config = dict(
    arch='dit',
    logit_normal_time=False,
    mlp_ratio=6,
    fused_qkv=True,
    inner_norm=False,
    positions='learned',
    adamw_lr_other_params=0.0012,
    steps=24600,
    batch_size=128,
)
Rows from block 7 of a small class-conditioned image flow-matching model, named by matrix and row number. Rows with one number belong to one neuron. Each number is 500 + 50 x the weight over its row's rms, rounded and kept within 0 to 999. All counts start at 0. Numbers have three digits each.
After each neuron's rows are labels from the 100 images, of 14976 (inputs lightly noised), where the neuron reaches its highest value: "top examples" is what is common among them; "colour at peak" is the nearest of a few named colours to the mean colour under the peak. Only what is clearly more common there than usual is listed. The data: rendered made-up planets.
# fc1: MLP up (model.blocks.7.mlp.fc1.weight, 768x128), inputs 0-127
# fc2: MLP down (model.blocks.7.mlp.fc2.weight, 128x768, transposed), outputs 0-127

fc1.88:517517546477513629551457510493477478566499470470477475517458524459498420542472558526376507440463488457460450548497495474420503510508529481574638544585485524435445520526437404465552428476410506543499476479360508481415551529494555444494489447492511371537511441456477578495558468466527504453470508676487516473514425466494431455427446478469499533543521537456489477521564512479581529473508
fc2.88:483523523523490499438508527567423574485499443511567534541605344542585611594420401516471461393443465506506473547440444527503513526519468492453481517578553503512435494483449447435465516503494504403498477564471580525529511502485492465581485492531547466535489427472523454539459476504472463502505464534610513589537558561559459399588508430398485448429525535479496545431468522557480527499539
top examples: cloud-covered world; cracked ice world
colour at peak: brown; grey

fc1.362:464476536484490548478515513467526522457432480473476480401456504501611510605545360527486503504495533528656464507538475447463489504471499475505575447536439534507526472503531483470645486464478523607466490404440526508473561470498540525424449504460517470485464519509520588515524508419513500508495497278506466487473525465527487474483520538586436570486502436633462467471461465449513504499492
fc2.362:541510431441445495500533556487501588529563561471478557577439513550539488442494499505482571561432510472580395507516491451504520572464602516431544516465380511477470595430520471452526503506576514565547464444492530489525563551441573393442564551536530463485485453513534602551518492561415575495540534385538513495503439428543519514445475458506428491458552439532419467508447431549519422459456
top examples: full; desert world; cloud-covered world
colour at peak: orange; pink

fc1.2:659550503469509300531495424502535482507474506499428464526405436496497521560505536501484446507483436467630440524466511459484482512534507479472463459508466515469447416494501481428506497587518489416585451518487439483349548417521527460442505507441428462526515501495490515503453526483452506457468552460486472498500503552463525414533516519388460490458506449365498493484606486534450530485506
fc2.2:370567551462469653424464494444428577433540430470507607505504547485490470507536441479473462558513519528538533572449448476533486502457512520552477441590491542496426506550511486484497518490498503278494516498495477494543524514442529494516506519559456527523456507560468597571489463534535540499519563537472489341549499432475498401474434483484525537507492442413566531517496523542508492488503
top examples: moons: two
colour at peak: brown; grey

fc1.658:613541507485429488529461560586407491608482456529496523514503500555424536586537597467436524548507485512337481517557497465543589540539495510576475478522469524485420531456462466474412543486445456499508384508475471521555526483544536553554450470487458434463513417487541502487425455506532485468488552539536438491544507572544476516538472453597424524571484518552534600466432502423459414420505
fc2.658:517506428524555478574512479501541502619490536520426468455460397441399412631594401427587530587549471512485488498595532490490413553445577547534497440494485487489534510453491493494475493427465490466575441514581514511495436457503531462455477538485497534437529417462479577509532507476467509472520537475448431467441446452491498550448539536371525487548472508562496482516588424443533522601495
top examples: glowing rim; crescent
colour at peak: grey; brown

fc1.296:548520552545507620493464507488466513413480452462429349493487555465468447568470464432441513428476520513410473565466503606451519467509558494633603579517519475481469541485468492517577480413505512572417455472419576511544541524541549551516456459424535387484499479498449494545538461500506497475554475623516527395497510487550449503462458458458503500561499518442516502516536561508582458442478
fc2.296:480459509520462505591568498511515475746544511531497515505458384521581412527534373421481508494624410508548545534541512499470485508524515487536535478538514463483509485500478466558504552473528530472347537510498455470547463508532604496522504561493485504544502478528425486458518488425451441493474401477480488584512545570532515599540520488563517475534516503384492499472471491496475476515504
top examples: cracked ice world
colour at peak: brown

fc1.682:602471532488476560524500462507509464487473518538403547516516505445536494576494652626441496577500547433400530565439456567517495476520508542538577500601406528504519459506473485441416493441473511440460522484438444498391459507508609528490445504479519446472498509510525517501491529455532496452472480259520466538480529502485514431505527547580562504497461513473545483504520498450521470482540
fc2.682:414456478524586470543477458527456510476475451388433509501553459478544615401468532614446563507558433457418568531472598482431513432463474522487468499604401518623455563486579482449509454485495539498562565527482567554511485513499494552561500482493538495455551471518429487426533486516417408501518480522504431517494443470524431423549437400571539469430524507486474491498490511448497549556528
top examples: polar caps; glowing rim
colour at peak: white

fc1.311:581560544455521463496465465536510481479493475390617578496456550458496458489465546517383499501523435475590477478385439547493525454510487505582540512487443481458396458545492382516466523515405524415517463497380462523597528457520515440569448457436518483496467533459440483527483513476525518523517592334562516406506561565514490485459427444476518458511471493541546472501474532444473509467521
fc2.311:563428465548447504481517492424533470536470519496418535579459587426475491458486483496530530566523425454497513497554537544529421519451458557499527494548417525515572524548543509553574467334559539545532571392476520557562446457499468536513495588516483521672488551503471495427488482604529533514514587544531498472538505389545570505462520493557451493508456487499509448410432484434453458493462
top examples: polar caps
colour at peak: brown

fc1.642:436540483482507725522491513438462525501500456509439430555503507495499520578596418498403441504471446487639454432466501515502486497557586436538564517499473478547530500499526505488553487466486500585424492492433472430345582550477463528504448474486467487470532468478452512548494480446533519490508567376486493389502493517494481459472474497548458543521515441467502424584562534477521478484545
fc2.642:444529424472509412413499503466479494557463586473497521503530460381458487646540597435509438531461507544560498445634488526525456492501455467516526557470484531499514438460493513437476404555470536497422441443489511508368516540459503544453536536533443505492490479495477432503482552442546517528495523486535483578630500429482413513444444499576416556542451423544513461546476588436482516478554
top examples: moons: three; cloud-covered world
colour at peak: grey; brown

fc1.522:500480458464470261507516461529506477581512489527548474506477499504455491561438554574576513424554509501608475515464495507481461459434452483524421501471486497422429472536506454469452517468534487451475491473498447531491415459464478545448505456457432475535502554517478574462395479551485490491509407303515479562509490457434497499532492522593471432409487500498510491477446464473407499492452
fc2.522:395443539471518571581505468404438535458533537420452583511557616482445454425533528513433572427555449518521458510477444563444531517479521485468500465562509508514398455544519487442532427541533543509491533494561561446552483488518559473585535526399499478520511513495407447429506483504501488492586495456541433512608552516524447590509477434514437573506493493521497395468381486551541469452577
top examples: moons: two; crescent
colour at peak: brown

fc1.759:408500426489457492451476461445463473602459424491605554422441504561596496360431617488539477456510480434391491526592474417483474451459454447463501506469471482468427512485472442480414472476484478466473478527467526450366392495484494459524532489488503445473488483477470603497513468479542461520495408587465477637465500452471467545529476494464441497493482501563514520444474519449527499519438
fc2.759:507514511494446496504455500520481537461506458494484654541495357454627407579585417401516530583536588499400525453515500461578507509436483524499487443508470520547558519541467488509511518518523494628497502478440467492503399491466502495499466552518500487508482523507456566556521464539525516518508610508461512523503469417483530498431489500659546539539430507336497517479484524527526473524474
top examples: rings; glowing rim; ocean world
colour at peak: brown

fc1.374:422387544459526548475536482452531477626495522514342487456518474475498511523566370569435503488457525504450448558437478483526493580448455503436502497547493509518663477487528480486551478510418488604619443465481482485637554509520505476479453486470506551451481479473482397562448498457485511476462493541537494483467475440541542454496506512428449549454464479479444484444492482460572510507607
fc2.374:414511484481519576430484488482488509264466458470397481505501475434631538543465465653490465466477445551437475532486490439525479517518481510508474516493516504496539503485462481460521469504474484648618471514388473520601467540515533545484490482521505509463485530514561438532477499580488521503492439524532523337464489544504497401472483481431468495421486499497484509522536507497472515512491
top examples: cloud-covered world; gibbous
colour at peak: grey; pink

fc1.501:675526487467467543499522453507519441470441496539503606559476491432513448496426527484464460556509458415514540566500410393539481467573480496574543495545386562529377435462456494451558507604498521491540475487420425436465560454506605483480464546485504432532429512380527490483456527399540543471446492409507448479495524531514437460476530526504464512510468508518535524522551457444511435476512
fc2.501:509525527419506512452467527527494423504449565494460478486499460449533513525494498443445535496569508459493511502437475565409540519569563423490511545516556416485666503467512548561472514561410613485518440506479534538476532519488489553517476529473463495426630463520560509529456502399453475442487519536564529517577459481462377542573418493509471533530528477447468578483572437486490397404390
top examples: cracked ice world; banded gas giant
colour at peak: pink; grey

fc1.91:559471445454417569469554520484538488497434503605465517626409482477510449521441485537484424546586534433492538545460415508459476449542576598528507535577383505627436476429478514442420579557540528464552476471464423439528471544484505528454521522534516491483437537454509506447497583440474486519502497457514477455472575519534481442495492565519491463459445478551504452518619523455512377434499
fc2.91:545473450519535505547406491539439476497402502415511469616585417492451544478474467455512550505601465464488487505484596464435492451489413567541438526538408476592440505416481548449467463567488546474509449513496592517511512602537405518543550520458530520462548515429513533451468411458438490431512508641495460511509450470495455504473546454477526449432565538450488549497478461446486591578546
top examples: polar caps; cratered rock
colour at peak: grey; brown

fc1.224:421438467499524510514492474493452528382435442509463527525486495527620583661594381400492512579516510499519493407645476513485493526493472486437483438483471520505555460447527468464471451479523487490444478494515509504468461486506495496487496542474485541487525482510536590479463517488428514477472482703472449473536498485497590495546523533491491508451461452635481410468501452484443510443526
fc2.224:563481488505600553518453498520549564603491486453570493483506498512548549486414478478579613471507437469591494490317453512461512592479563494480450519510454461488482506557527439424486496445516423438442466545593564529564533400498426479520454443497549496432574496449524556522557581566423432501540465441451498448490473575493447474537508475458510528456484556513465471514530394480549495565510
top examples: polar caps; lava world; ocean world
colour at peak: grey; brown

fc1.153:488458442501564474539474422421559503504521498488425420512598514522513478534536500486437529441440481482509497582456483539513591556453574545462534503559465464521552514354596497493533523467466516480500459552516563500446481508484517460517522536336466463526470393531480463562508474476385395471481510509409498514479354546524466516479552506475458573479577465482470417542484524448426582456463
fc2.153:394510532533560503509514509484564495470459528514449639456534473546545479429466426517524557544524516483523438480476505553436594463484589410530516464470496507448403585552570501447453579496522459375469470565420564543477552457463556506531438420473512516451522562476536546453445549474510538517516516417485483622508422559501492410530548541487493470501638549488511508575526531491557578529470
top examples: ocean world; full
colour at peak: blue

fc1.85:567483519514547581548445447503453465410517511498488555474551478418509401524443544492501478579418500434439492549458505432552439551520449488452515537585501538488418436554405514466324505446487475474608474497564524486630499460523552494407494475552475562598520480519532505452541522499417425479493505552497550461466490468472526454382570554470512530514459448512490494561416477537495513539526
fc2.85:504553494452505492535545455588512476625465532509600408464523455523463652536387510631481522474439504436400532532427523528480545470477479536517569508556483491498343521543566513501461508514483480451643503487576515504457502553488471437588499503450533553613523529454538592460473471515490463506457447505483521585478520511479453503572489466582494557536501518495514496484552465520551530518533
top examples: cracked ice world
colour at peak: brown

fc1.633:344522517500520647493524503436504481672538556483565572508527503482583530442558399667492528550433484488415506521479502520523500541477462506474512464517483532512556493496522479489419457456438491484682505485451509520409458508507487480462464516476542524460539460541514519550508526500520496492481544526494483479474497485502524492495520506338557563507530481579520485468444482532561514484576
fc2.633:550453531544459442505367517528496600384513439516549445500503493512572460555555320589563520539522518558454469568418488478501468615542562500450421503501463505510520513480399452524503539517515476494579479562505524477541429493499459507538508567548521387444509501490530560534490452544461504453500568495473518465481428478477615451475521476412532517450535545519469611509496534503484484503399
top examples: rings
colour at peak: grey; brown

fc1.345:433417457497467567543537459456473507451587488519402569506556463491496533357522531483359515536509535431463492487413517439537530626463487546473543531533447490468608491537506505464630504449465433540419436489528492494475520458514510480548431509476468487469444528464464510522543497496474474454481477362535512642496487439595521497525495518458496516492528454560509483491506567503569506458622
fc2.345:581441541522470436467387502497475551526515425449461297515442519516507471579581452472582475631505520511485556529494505477541485625496555518452464473524471554503610514530429485517518537492506456450486510541589509465491438465470492538557450554553496443464482474488458534549496459513504526496532586488452498365495446483458588431471467447478523574501498530529544562515486541462509471521380
top examples: ocean world; full
colour at peak: grey

fc1.107:473577413502482484490478578502420471547503492489554507484513471556495521488557487531405565515513458457498509484553481494568581589498468590543495496476472522484461584462462427473452474448426464451449407494469483524465444495587537567611429564435456445441493399553535549471508429547471570503471522477541473491623489502530476537489438451563369430501489477537565622473473510412448475436552
fc2.107:510580521509469519479499417502559503597519455519552444525484507527431491440623399580581466480550556489441539443448498497587431564493514607561509493522531539538527391486510514509474503473454486505501470482535515469523434546422537587411415531514553489519509370542457459506491547522487556487517548502394496525636492482471500574526507554402426410498507478487540424475459468445446487543446
top examples: cracked ice world
colour at peak: brown; grey

fc1.638:436561510498406472504508462513536460511394516468562470431400481419453482557464469493561505538534526518428579407503476600517486480532393479518456480486487508522496403537487444488368526459366450516430460447515484554508463415511418501578567519525554564480443495517468560537407532491522571538542471378509531492510585463553515507535536502515456500451497566511505480404503566575510471453554
fc2.638:587543506571580591483473571505443488425433456563576500454603465584593556482454428607490444479471480541441543452455501464479507511502553443435475493506468526492466550566461561465463511396408421452502492554502497476539558421524372513482565478538498431488481493467548540482395448516484578500488506496503517610475484535509565391506517493416470505435463547500484563561480476523462532517431
top examples: ocean world; full
colour at peak: green

fc1.291:491522519487505527567525398528506558471426539537606553490515489501495542399458565427561528437434549503327491499431567468458433494520442464563487472452499508503480454471543539482491489489580521449479528431479495487401423462441463440433467541496519483445462491481512425487425482476459463447477361526428433519489515402438502523512560489548499493423491438618490419505519460490395540522475
fc2.291:520586534519552508484470520515441567571514433468482539501498415439594492587443593588450452558428525494495538479505429479547515537437471489403521492508528533562475517551478466473562477525544463473496541526615457472358564543483429527539461525452509482496416544503508539544475505509609545578429557505554530620503480458464493435451447467452574586527403504584540476487480459560553491453458
top examples: rings
colour at peak: brown

fc1.250:501509463520482434456448528449421462461481449456503619456465491514563492542482461492468468413492480494504432491483552477455456466474545467526522542499510420496436530482443467512453498548501470742480506465454467448486703484494486471500473484528493434507460538491431542459549483499477455475575484608507558392516480491493459538443421427478439480528504491604413496465506539513555479487481
fc2.250:441481559505474539502516524535341594533536398440454556519543486380507522488592567441437413421509470551439541542551459461521442464515490537496501444648547524582540559530480550498521474474423481374478518476490474493462438479410487522553496518604494518501443436578455441550467472538529492575508506550514494503516539478485441442436453455514555539426480446576507513534509519550561488505493
top examples: lava world
colour at peak: brown; red

fc1.7:396469542572506524540555456564481550445484437470484464516478468510342497622581434430444523519426532485518492495451524475425522469476481448618487444468512513462513506435477450489567424432488518600415460456539514457596552546518468509488466493458560437431508500530527529512502493549571517385444506647547442484565492524506505513527514464490471553552523524443477522396438444492504547469462
fc2.7:517435494456509525536504528515476490363497519510511588429557392485619426550563540511469515551474560498576455443517477503548540496464505491404453478515523454522516550508536546563445515409463451477555463471519469469407548490453417458513492504455519413500484498490507523499414534547583488505456613498517549705561548506483506498473515534579478511524535436493501464530547470551589542394489
top examples: polar caps; gibbous; cloud-covered world
colour at peak: pink; grey

fc1.31:486512418453450310507489452528472452503443454542581481490458489537455427634421576544585480421533496488558512444560490511472496393466468480449440517440550483490407495436485515502432523502524510470455476513582484468462442494452404525497575472519435478526501530524504449426480442535475451517512450592475503474476491476406496499481501495485448409438473499416502519472431460452410440483396
fc2.31:505471514526464549550538500574493517532500487545604424520514516517439433354485492566524522514518526510677499537466505478499501527513531509539462504486469425503447507490444501518459507475477484409269486519535528468586579487502503492520464502544503485478519477494542517501496486484475485515448484511494565554471511475498499523532574539605522495490492575738492575511502470493487469534489
top examples: moons: two
colour at peak: brown

fc1.721:620552456521435582494474477566474470560563496541556522604524488591474485559428555461480505566490476491578445576554483536487474544500495464502489508481405538486332478486403527464549524505509442376554499547461521436446439557511561507524448449463395418443546490405518479444528499522424475412455550538442501509495453566478493463449490497540530495497520511532447628508493436503471509506500
fc2.721:478514467550540448490484439503570484461447503541547502400507581459574480529482537495462512502394588470515511507499551636466498477528603486545442495474526483520517461506559562446464516441442533438540476607403566433464568448507582451534520541485390467428586469555546510436450569551526503495476568446488468476516374475520421429460446535515439466514485469532586485600552485442538503497459
top examples: moons: three
colour at peak: brown

fc1.510:473490456508461482483501455501495428511463460498484541434510587514534456518524435510524498385483510470502451465523495487485462454475530510508515512527492472519502504463472445465300495433475454765464508466437418460406663494497481504459492494514453460516453479429484454491410504488530474460464459448495493435490431464501499531515533534451420517481482507570436538504498476495520428502418
fc2.510:438489478516531496505500484419651412502453558554485495463479484578553416442416458554555555598551466517529494471447547559465570545505492442528488556383456462422490447471493413500461483506594512553387488535445559530499586480569559472482479476420524454506564548423525428428465528456427465456495480434491490489480494543548567532581554535524465446570498581487524486460490494472406534527491
top examples: lava world
colour at peak: brown; red

fc1.165:520502519472498587578465472493474535611496489454499372460478500361562451540535548434486417512444403507541468374470482449506482460617488501480500433512482532486459432455497497501481535446520506601573525468445445463551495455507449462417488500512520530544463437460555570492456546464529499528456589387516456523472531533441542438490519484587445495557417479511516388551547497474477431433462
fc2.165:449469490539512469517517568517532470423501503536572582450513381457635414624537413365556532508503582544552453446484506512475514481503509448506390471445517421519484524471470479499429493462456495471387462536410543513460469432552481477539493536543481438482528505447534412454389521438504468525495556481554491470480570495512535441493555549537461491529514554414513568525514542461443579578498
top examples: rings
colour at peak: grey

fc1.83:600468476484468378508507523474484469527549472487381541518490505515521446437469548565514506443451437488551460477544521363442469436479525503419455508569529477519466514517461446528647482471501517565431483506557505471438627523486473498498479481531524473502509501479495443419488471510517481504486576432464513303467455555472478377472446471437508490474453554620448504519552496500537461466454
fc2.83:389444521479502587467489527463520498508489518497327422509477760531463575556480571469535504504458494473445475523480500492489513500537479504467516562507506516473526489512498512493471490529499515673467473493587491498536382514477516481506530445501497473496502504498498471524521496515475474481518516464491494627522432484479500433508469489394473502505533516698474489479493478475487497527495
top examples: lava world; gibbous
colour at peak: brown

fc1.125:443400572530551502454494467385565528486506585543486527423496502546539488505546510501500543400486551467528523584479507420595468440446494525517561540596517496559596508551526433550578453457435482531543504468447540514491577547565486501448424408450493484520501491511471541525552454507524440431493437328509507453492417460489417500529498526513501550492467502639470506498451520520615477495521
fc2.125:562540475538528390477462539434614392449453577546599512494460561615477428418438423492575521561503529408533506463443561449489526482456500527603475499419466556429406478485488501516468591475506477610460491539455532518503557505572529422504486539434465507525524500436489583478524532423497550469517480481460462597457518544476568562516467533540499490579524450549548503469461456440486495550498
top examples: ocean world; full
colour at peak: blue

fc1.622:418555465530502503488462509515453549498487477466680461466468516576559398561474383724541474465482458482492485488533509499484490525463472382445493520509534483500411516562450507467496530496530513439545461566562445528547428464522487434456543511504466507501527470521509473471491447568487479483486500478423546380514482501451471502426552504460485509458580505640510530545483447561499516496445
fc2.622:618433529502442484501520516493477479546479421542461470540445411536606482524522576479518432515511449554389505492507505448472448578543516496426555527479502515439650533530406490531518483525460460532417515438497427415418574462544503477470507473519560429511465521513463405547544485503490479482516422500490567511438560607518609552484480499575548470444491513356480506492511468559467465480434
top examples: rings; ocean world
colour at peak: brown

fc1.758:486520546466487438516549533542485552488502530449533548519414429455437511603454456508559460609461387511489569521386548499478401483484471490470409427465458543496521512581496499504470512558564503491549511499490434471452527530509455420407496472451539547511588553519476593527475487513574567527486573458514471534507526603441516372504558484660506528470503442581502462468493407490480498472536
fc2.758:500572538478428417522481508548445543484548462528484506569589358580544516616376417494441516543430527511540532612437431398554554555466523519461501546503460472508494442523488461519467467542563463456598499471463497489545541531490527414559466464490508455555428528523539543562509426529500559470432532514533624528469485466542483420552516490541508525495445541468501532425515613525548519466468
top examples: cloud-covered world
colour at peak: grey

fc1.687:418588505426466481523558433429541509486475512505607561442546528494522460599533396504476435517463430483588511514437481490471448463513492446546467411509470544539452451504508521459504441511495458520393489476500495523446569488398498473381486498473430461527473576517447676481511523527476521456473461585489484370402514533502491457519572565551538559474536447442455435490479459542489536509527
fc2.687:434554455520460527585530546509438435586451539506419481519458324481477445613492453494530520640533511461445469532645572490465453532489473444456508442467473512518408525460539495441542568544528533444481534478574477440499521539551591482501582585461565524547464504505476570432581447421437540475526512519552493535451523450487536528501525468551546519540478551557493502500423504494462443518493
top examples: cloud-covered world; glowing rim; full
colour at peak: pink; grey

fc1.27:496503498530523543493483478451505420492505443523483566523482499488567455580533540676457491466503507440468488524458480552456496480476505454568604502551437491482508476506459415458378488483384508604511453485405487508377577499489561493470441468490472427496476520500464565525505532461484496466472460272527485482481476475539419531450501526528432579517497448507502483504475474449603515499524
fc2.27:467526502453510504451439558485490442514451548437479493564463506545497532433386536518479577542528521433475548509526528537581498563400487531473592532512504559518470490469491454467580397612581562538556463480539461546502534506489541532499522596429451542627568571426477509471449454368555546466523466508535529510541463555404510508436429467519462566552476417524515456417406491487534523453467
top examples: full; desert world
colour at peak: orange; pink

fc1.166:585508560525502559514453513503552463377489514508347438514462467411554491507459454588463524511483559495280521549423497470468483512532498469545571532529482486496565444463475482497481491488460531522381506476420522480463532493441576496530445435510530448507492457502500407544577503505443454468505479641500526578505506461482446495404470490417473529534514491470516478463470520488522598484549
fc2.166:477512464553505513613494480504489443679475475527381586505504318452465372485575451570537506509568517543402506479508549507475501479516508445584507468467527455489578498446488510506478510468449464562435438516397481516427403484523543503479470472507564532446500499471517432534475561462494508465499537512444486436462522511522479576445562600456498450536502510411493466540563500466509549516511
top examples: ocean world; polar caps; full
colour at peak: grey

fc1.755:558560495506568545558492511463508460581458497459471479483515504480442430581442544531479529535393419457431472536474553550472418489538471453502527542535537500490427539533417435511328479499480523469496550517564471482467548525460527464465470486552547462544531556530479593466562494562547519450542580425466593393509451566439451396421464458465506551524490542368523485506512468519578578548495
fc2.755:557381556507412520431461497489470543477515461456487424537454528536509467510585455445522469532573391521535532531499488414510433574499600483464445492552572572505574517517439468511522484463470535413500577454597454424497497488553503523518553524451453425492475527587389524424598481543422451480543426504479513579493486595509544522484481455515608523429517517498482591515498514517484395479451
top examples: cracked ice world
colour at peak: brown

fc1.213:492500503515503568511483542453480513564460552571375466530559435496442553466537531557472484438489496538536482504546526362596489451525500466513563515530519462431483505585507379537603465457483455517449435480470628413504528492557521544550433511458498429463530500496522482473492465451468496464529458467560530493462408448576468522511442427551556535539424459633405488499455587587555495462509
fc2.213:519457511475512410497534547460554443499436530569478514466578598533386539385415482514566520495414492443507459511410534563476464503534500491584505520525435475469451515470502523412460501455420485512460518527460687490572490472567510530525496462532492524462555425518613467447406534456516460521577468393557495499459418512534472514582516513520441445481483505587525506524531496417483552469524
top examples: ocean world; full
colour at peak: grey; blue

fc1.376:396485483512505532509499455502487424552484426552534559428511492487455427581566461439475514447477532469472460496489496389572511495487444415576509478480534528472493453411498511468630493396428494615424401476510575559353544488545480494432488505506443439471485495481510563507434457512482468419464425529491469587506481437546480524484513530536380569531535435410517540442472467496523507508478
fc2.376:561465588543446467502490486553424562493567424486541435603537491549491489531517486440536509446610488479382583552475510426476457501517493612523523497623459539556553497544440536471513465530447491502448551468417539540592429487501514542500486560543438499516500481570483543552537427406484516468511485529422507530447489484505535543485523511570618495397525436467460615462444444482535435556459
top examples: cloud-covered world; full
colour at peak: white; pink

fc1.397:493550454543490592477439475398515531494459466477601484518478574505455452445460467553535455463459419520642471423486542499504485452563508494451434532460567420545408536505410505548395496437509507468523486565547465530495512531487428487497523463537418520487485478528462381443489480490449449501589583529459580384518500571453404527461407423489569438529489511552445482504488511509507512541421
fc2.397:371564535489503485475517465462521484482543454469604424533447331498444495423474553477479455501522489525455539569434466443544430475477420574631452542536500505548387469496507423532559460531522532428487538494500444467488484546468540535439536525476496516506472537533482417513550466553542509485466485560454541635497463462468508528509515517521521469546488452693575466467459443525484508510505
top examples: moons: three
colour at peak: brown

fc1.460:591537482410472435486500571509522441523553474461456404411391469474457494528494454473540512514554465503552546481504458495502428396473494609558470489501566476527513480427469466517415490453456524493505481469403577543403518583533505509519519454468432485521482499499497487522583537497457479584489479509526497487477462510642512476473480523495531457544534413646537481451608478452457360420509
fc2.460:420520480447520519485542612473492515432575479464418683623388533505552462476462550508469514398470478530500450490474433478425434502487521510507496493500490433552498523411514453465541519469549514536511462482402463497536509487499553458453546498449536509551472572547538463527423421615457485514505426627559591465464556504505486502469540555555526504475561430602476482507480480534503484466551
top examples: lava world; rings
colour at peak: brown

fc1.517:457440542486504566514516504530500549448501472531484554525513478488625579628548544447507538590472520502607493496615464481465462555505476521436504445476469514478606477468549486498505448471565496417424489461505477483478372525535542514468464502503520549461490450468526560548487495452555536495447494276442447595481495453481547453551575557520537519464487468607535457508506483495482509529579
fc2.517:523479548528450492579515570519412397508449479604500461367534456517550490416549503525421434521466509542565494506673556567503533418512458414456532407489560539506539543466432540579483572541491575446462518556467419448483587498518477506561497529504454529554457498528482449480424454387530533472504489571503453473486559548535525498546492539495474447500502542578533538491503589476462488450537
top examples: polar caps; ocean world
colour at peak: white; grey